config.toml
crop_scale_min = 0.2
width = 192
nesterov = true
adamw_lr_other_params = 0.0009
lr_schedule = "wsd_sqrt"
adamw_weight_decay_other_params = 0.05
Rows from block 5, named by matrix and row number. Rows with one number belong to one attention dimension. Each number is 128 + 24 x the weight over its row's rms, rounded and kept within 0 to 255. All counts start at 0. Numbers have three digits each. After the name is the row's rms in percent of the matrix's.
# q: attention query (model.blocks.5.attn.q.weight, 192x192), inputs 96-191
# k: attention key (model.blocks.5.attn.k.weight, 192x192), inputs 96-191
q.34 101:134142134140179156163153168131149127111116145180137111159109130100074136143130138090111149126076105114131129130143127156111111165084102130122129140157114119117176120133121140127157145075134129128136158106101127135146121111110148131165151157120109101085109080178160166131125135115143089145
k.34 106:173141116113157108120120126192132117150132152142145119125151103114116104134152124079150128150137145096096079107184121122109134115141161127091131126081128092127113124139148156136132143134119124112158120192116144137111146134066111095124146132148160088118139149134190145117134133105119114065
q.35 098:115097133153107168129097117185148141132101144117076140153083160112119137137148161142141154146144124116121158136135120160119118152117142141135147119173107145118151126127129118126172152116078146072144136148124131140131133111136141123148149124097119116166129132126116134087130152154107115140
k.35 101:109123131130146152110072129162179102163120183109125107143128135097161108108124123117128115119146139095170135097115129125128121112137098150155127142111114134109122127155137164145149140088103138118154128128143133132167156138141096120094153135139130098101103119160197174138120135144124135147
q.36 108:146071106090143144141131122159135100176132096108119136113161114159117132146166164122094125103116103148116096193128144193089124125115101077117141160131155110110139102180130133136082130137111124171082137130119124159156155108102140112103109161158105142142082123114152131124134118123122112126
k.36 113:137150124141150102112154165132145118145140120150165157146116147131145150127080105110164118133126100116109150095139163141154120107118121085095110127137127142115144121111149170118116155168135099162129109168109145153111177085151163120137111113137093155121151145130108169137174140114160127073
q.37 107:118127103102148133133119089152131105157103089119120153071144107107109110151169107149092126156102121136116129122150086154105100130130127101123115180128139068149116179149126121099109160132141140156143094115141159111132138151138092152149142125132188147121098147114094130154116092132134164099
k.37 109:146128132120146112101121091123135090097119087157146135125114112125080147131102139111160152143143165136147160118165059140158156138127115108099116138119110119112118097132129142131124132126100149134103155122108136120113101099142156097133130106119102120118127140121072150162176155135168122131
q.38 099:131126092133119164094117147142134143125149118107122115125139099099110131165132142138158099166204131143073117153132133146146090103104142134119142151142136099142127150133115126107137086116101143103115111113157133101105130115141099128093106124089134118142139119097088114086122127149127087131
k.38 103:116124101161153115137124087116168139158119138120129103101077131125127111110102102163146135131090138120118154110120143125144080143144106141147104077161075140125145124105114152122109108112159118079108105095171105116161098164170084149140140102113140145142129134120120168152128140116116166132
q.39 120:133102094141137156147114133114146147146125151125147125118098138100064118111112127147137150130137132165111153141143106120106093127119122137126127140194104115100098111151151160150156126097119095123136108144138150124104118123171124136119137128124147117172106132146121086167138113173136153146
k.39 118:065121083146122200159090112156114146110130146145146148125102129179123126115147104121099148145102143136113089163113144109104092133151135152133118125120152167146131132150118121150118135131122148067151133145145091120165101161108128149154116125142167133108111121109115122154136104142154147091
q.40 089:104086136120142159110131152132190135128115093118130124127151144143139130138125111116141122194164164118108146113154109137147135105131109187116141160121148107116154164110101116115163148166145141145104098119097126130110129119157146172124116139099055149143170149154083082133105124083175139196
k.40 093:131092118105105143115145120145117119100074107145150112127118144144177128080127122144128103140134156139126134123113107099140088143146144164155088094097113133064181156128118145126114114152159148096132100085145111118137160159136117107127121111098111120131101168108156135180104137164077172147
q.41 091:145113110173138124130126087128113129149132166120116139155095136123173131082119107117135076135131110111130112158099141143161092137157154086114104093122123138150138111115122156154113060092176098134117121177159130117152156121097114157079059152132109134096137098105132128130105174090124086103
k.41 092:119152143124135117133151166104129132130149131135079110169129146130140102153088141149143102106153124143134164168124122118129128099115171107152140089119153131101168108074060124135131091117147094110112156142131118159117164093154137161093116121124115112119116121081112100106143114083153122103
q.42 095:160124143134125101088145131163154139113146114128145178132106124165127141122118097145144152153155176129121126078129087106146133164136146138111152148106142105142108129101123117149158155142137141105184136157128136093083120133117124134122083088101176127151130120074054092132128130124149108136
k.42 094:153084135123111146068081143082175148129105125137126100097120114144096117126101114161122138136101169116110137157113149135089111138166121144124110155104118095141152135128108105111133154121148122139129118133171146107164081183136123134115117134115139097124117112122139124116149120120129142167
q.43 110:151175139155156121148130118112123120108126161088125118118147101127095170147146136092100094097147152136079100186137095125133146095142146137145084108141161110148078110144083129115121097145128145150109156091154140175104067117164115124165095159098099121155108161136117140135116156152124142146
k.43 108:108146118153129064111153111130102125166105121101131113108140118127115174143135162141120125148118124118152127136080108120154155110116158151145113118168116125075098144119125151100128117112144124131115120107097130147152108148125091174153143121101195138148167137145137113165107149131089140148
q.44 092:110110147131142117094131137151109130103179118136123081093118094121170092135097086136138107109171139165113137108149145079156127105136114081116147116119133116181126130097148126132150116168103115114133132147107159142133153085140150117115093140197131144134169134095195124086136144077107076102
k.44 097:151090149133138186116161142133110166124160108180146137131093137112138094160132137149099146119089134087101144120105138123147103155098129139138112100184119126110152159120130112110155118129152141103152188114157129160139118104155111105095118125108134134116130077159124173107152096129127127111
q.45 103:085146108108146099127126095098128128114169066105122131131146095146130151132107106113112130145119119149126125115135121126113101079152142118139128140097167116143109112109066108140076128159172118176122124105136144158148093130133138162158097172157196122142085144142142141116118155087105135113
k.45 101:140109116102143122122173136119070139101130124091171142122127126132058156151129139127153117163100147156088128165097092136118141158157141152101118087143144133128157139105108110121088121083155130162103112143119116121114093109110162133118117144112129176126131153165086131123143097136148132110
q.46 101:086163165183130128107111109137140137099125167147131078108107146123142129134129152139146160141116106129141130173119106137081073151139120110157149086176106149117115124102167143159125091135151107123112146152150111140156121107125104116125135101132130102123179124158135152152099172130145111119
k.46 104:132187125114147149151155116131126134171112116123142107128131119113157131114141128156138114122141136118114103141118092089087148111104112115131137127137141113087115150152144128139123155106121105096127139100122144175127170099112117140105158132117129102163128137150118136139120133129146102101
q.47 102:143119142129137108140147101133126129170132143099118122161140139148131133153134152124111112147101181096142123153160143127136150156124169142117082105120139108137124101121113145115144120125101090120094099136111128132133155131142165082162092088081118146108155125132084091130132085093124151150
k.47 100:103136146115114105127096149144092150146141125112119142117118110109145112117118150143112132085157156077160112157151115153163128104134087191121100109129134135109158092157142156115140144153176143107128146098128151138140125081117161115117135158106109138141091162087134083144073140119105164144
q.48 087:123109108129137118139089154116148099129093139142132136148118123146143136130117083108122164115140123134120115134154114135124120103134132069117152171099096103100167154184129106165126195121104147147109137152122123161115121088129132137152164154129112110120096113149183163156130115133123144125
k.48 094:154117160080164113122137142158158146110141144148159134139132137111127113137129143106115145154123131101104120102130092099140126142113122112099116157152156081089120137149098128137147131124086095123165134139092092130139185101152128080122125125145112157136131166112138160126136137146136103080
q.49 099:163106151091123113145104172141120130178122125163144140126135135121111137065154102112119178132119162132124095121145162154122102144140120136102116160133114120133118122102147128157182179134124141150135133174151153154147123166086136100142094128135115085099170112154166128130121128085155153152
k.49 097:154064134120135124111124188168112168141144139126148116124103139111121125141111132116139120105165133093126152144164151172101145127090141117100145140135143123139135127142162144137137137140095147134133133140125165142141139103119180102118127144149114128119117103097158139153163161095140132097
q.50 100:131122084119160088151138142146105097126152119151165161156124203175120122110125111128145166074107155150148122137126168101142169125121142140120152164151106112115128137128098102115115164089143119120170103112101114127121115174128110159144119125128123088111136111145100112160041162095083125169
k.50 101:172115121119102101140072097145128112092123141106155141154134119161192175139158112094136117133105164159106078138111150145119111115134177123148140108090156165133103102132119134163093135131130101172129092135123153108149080157067143147161112182151159113102087149132133082127109138107119141117
q.51 107:159131098121108158132160118131128157104119134182157136109094112098110136130144103143140129149068140162167118122120118107131124174131116144132116141168112119106154134122108115137121106160148124089138106126136155139138112164106065153123202117142191134124117117112133137157133106116144120121
k.51 106:157136147121162111125096115117160162117130156149138170114106109127111138143159117131157135130121166158107098157157086125104123180126111106104149149095138108116085144150158089126142176118103111121157106112125107094094093135175145164111124144128146108154161140135100120093154140135142122114
q.52 108:123136160082126116184115135126121130131134126144162122125126138154137132089135147075126139121159128146117140133129124157128155125148139124110103154179138078126119115129146104157143133091131103145129100149133111156108177134131152057119104172079085093098131123111108109133110131098183118157
k.52 109:136097093095135101119108117174130145142164133111114147133153142148095114099087122142117138110132109142134145174125153156092113106132137119104138098149141159152153093122138160165082121145120098151092144136108126123183142088139162162139143194156102106114095128116120160134084167089127165131
q.53 094:083177137156155121116108157152099140149179113142132095167095166155164122116085152119150160109174104161133106141130136120139108125169126129137119139103132132120134114099161135099112096111105116154061133119112108122152122096146109141157119112137132105114155104139105095117067158079159094101
k.53 097:138158104111100137145167144133140153118142125118161130148120123099167083128127101151126110117102110108100111165079113109112095109116172155128095087134152128124137144130133142112097109138187125138091147103098153119104103110098150138103130158130141102087101148112111127130102098094113075120
q.54 105:112132131085094134133139096143130134104072085117142160146126085130122106093121133095109129135136157108105144148171129106108154122158131161116092116181144105163132108141123122154101146083090087133115091105099143110116110136169168101145162107098091140105107151099098102133172127133150155138
k.54 102:121112121142139134141121141108112146161148114099119192123145148137078100136118096149108149105096146139122129125096108168119123160143153127074093164135124129146129126149101163105116129151108112166081174138094088115154162116144158113189108192096117140087050106136100149165160145137120115148
q.55 097:091134121101123109154126105170114137140149116150187131110118173143099131117125136121106146126117148085119109139163172088099117132138137149112134169128118118120109114151130173124104174080128134165177122096161086116183172127145133124142119155107108106118092155162111123163085169149127152155
k.55 099:119138125097120107151105099172123054135131126116177144108116145113144180105143125084158150110138100138122100158125127140122095124149139146111112133118150124098108163141162134137116145135113093148118128158112147093088119124119155141155121141176124120127089169095115127174120151072124129106
q.56 118:104200157157125126100102117085124167096142141168104080097125081133137153139127134100104151127149126112133158141138107153107109153150137131151120115124126149128139118085106128095118133129131111119133135089171097133156145078128100127151177144129135120175138153128151174113165149149129122117
k.56 118:125170119160130138150139131138111129172139130129127138117136101107106120110162153161117171118163111160132094101163136097131123144094099133102158130142137114089113124160150124134089143129088137107105139116137114114114135125127102211110189132079118104117171144145086171112119117156118136104
q.57 091:109143143151156124137148095152104118104075127164091101152148126180142163122159129129076108122062133122122101102107125130104128169137138118148145099094157120162127100109131158105123133129178131115113138135137105151157133114101096114168142168082134142105119165109130185116128138113116113107
k.57 088:160145126112129084112156077158140174152095127170156114186124127081119130120120179138183126110190111086136147108154068105146176138129103127085148149108168113121133114122157095108083149110124121152133107125117121149096128110141111138111161143090157106161138185084113133125129152108132095133
q.58 099:120138167130124134134112143093111130138137138152117128129113182136164128128123152136143141089181113085172158110137103107098123150120090097114156139108114164107105113106172151152173110149076115111138159132137109116165148092143166114108158116183122147148143116117136133078169101152133152135
k.58 096:132140124112147184121133151170131127183121132107145139148111108085105150115127137179080163140127097071139128117108121104107101155125131123159164144152120088118120158109194117121142120153125120079129136126154125154125129142109123092116139116136116160111131127139183149119110131175148117133
q.59 094:139140127188137117144104123171143113143121152124131153147122105116135135134134116154106117085161109166088111121128074085142117146142107131139112152131095128138131144078145120096092111146099127124120122128132148152111071114127140141175105156154142124110132093128060141131143160123156167098
k.59 088:112129150148131094094126162138148150070093139153130112135143084136174114150149136137135108141120151139127151121093100130130138129136134109180115104141132123113112113084092110111123098097130099082104158112143130118143145140121104131122190128142119119123131128164144101139122074171119144137
q.60 099:149170117108103156141126107091113146085132086133140154115119126125135083100148130111111127131081194144151106092110137110072126151124136161139109097131135137085091161114099172132120124159128139143128154158129144144164102108122117147152133105130184124161135170146163141119128126086112152139
k.60 097:145142140139124157132154106143148135132124106123152135142129073108126168134141136120155120120148185112131140127185121160154140140164114163134121116105151117090152116112127143122118143107087111109126095103151132165118112137139072148159121140084137074169076121114110131119143145133152129125
q.61 102:109141080104095115098115140130115124132159174104127127178082154126120113159095179142158096144124100129139132145122115163117139127136134142116129148148084148137081157111114130135160105105127112075136132186104127120140155131185128125120065123151120093182127174098150143127144114133117125118
k.61 103:139137084140115173123104134127116101188138165092104129149117137108115151124151125098120145143130102119132157111154125116135093109136110127196171139116143143115129099157133165155110131095143124141139134136144149156160154144117165172125091077148125088110081095104125091100106128137147105124
q.62 095:154101080109136165140142127183147090126130118089093154142133088101132109111142156157128117096091144151115098150128138149133134137106198131114134178139132082136113121139124101073135136100111170074110090117097136106097156140130158142119125143132138095092140101132145118104154138109153108106
k.62 096:160116120127149113134116128121196133098140142106142120137117116173135097127100101087150142126105144104150175090146117144160113124171114112142116128111139131158111101165154177108159124103153118141138131129134147150181148133161152099125121110115103107091119119111162121137120127077122149097
q.63 100:149149122125169186161164144130132079117157105146099148092150166115093156128127147138118177153084134153116128150131107127144151123089132143110129139118118101148100121164122144121118117128143132145189134085147117150103092136099092155135109147081114108115150105193082124160103150145129128122
k.63 097:119159113116170100133133092165131095126063110163179127090125119156156146162142141102148113111084113154165109138106114103130120125162161132090116152086135131138119149118125144127116146101132147162167099144132164111138066173123127137121127097113165156163140153145120131150105140101085144097
q.64 087:155138096115118157115136132122117176146157127131119135169100106121125116138172130115118170117137174128154165132169116145133126145112141107107126138122112138143134131131125125155136129150181090121133106150142135113123142109114150102138152104129159139080150114105149140190076152095098140169
k.64 084:112129135126141114141129113087094136156146122116177144112119099068172155162109147104144092139133141130165139122094118136137116127121122120146122129145122120126114116148130147122119135185112132131138122131188125115161144155132104084137090095106136117092132135154117177122096152120116135116
q.65 109:107100141163131132120098166128170130172169127118149081127103114122170120124140137133106108136177121159075153097160101134118126134132127088129101114153132086119127137129097129120123130126119103101144136146147152138154131115143158074127097140129056120122117081122152113111131129147165099107
k.65 111:115142142122134114182183097144112093128137144072138107144081129139160121117125113137131125125144100147121089121150127116110095084152115121148109148131172140097130114141097086148132159140136104115105151141108135101092116123120122117144133149148116140131148103135118087108172105087122135127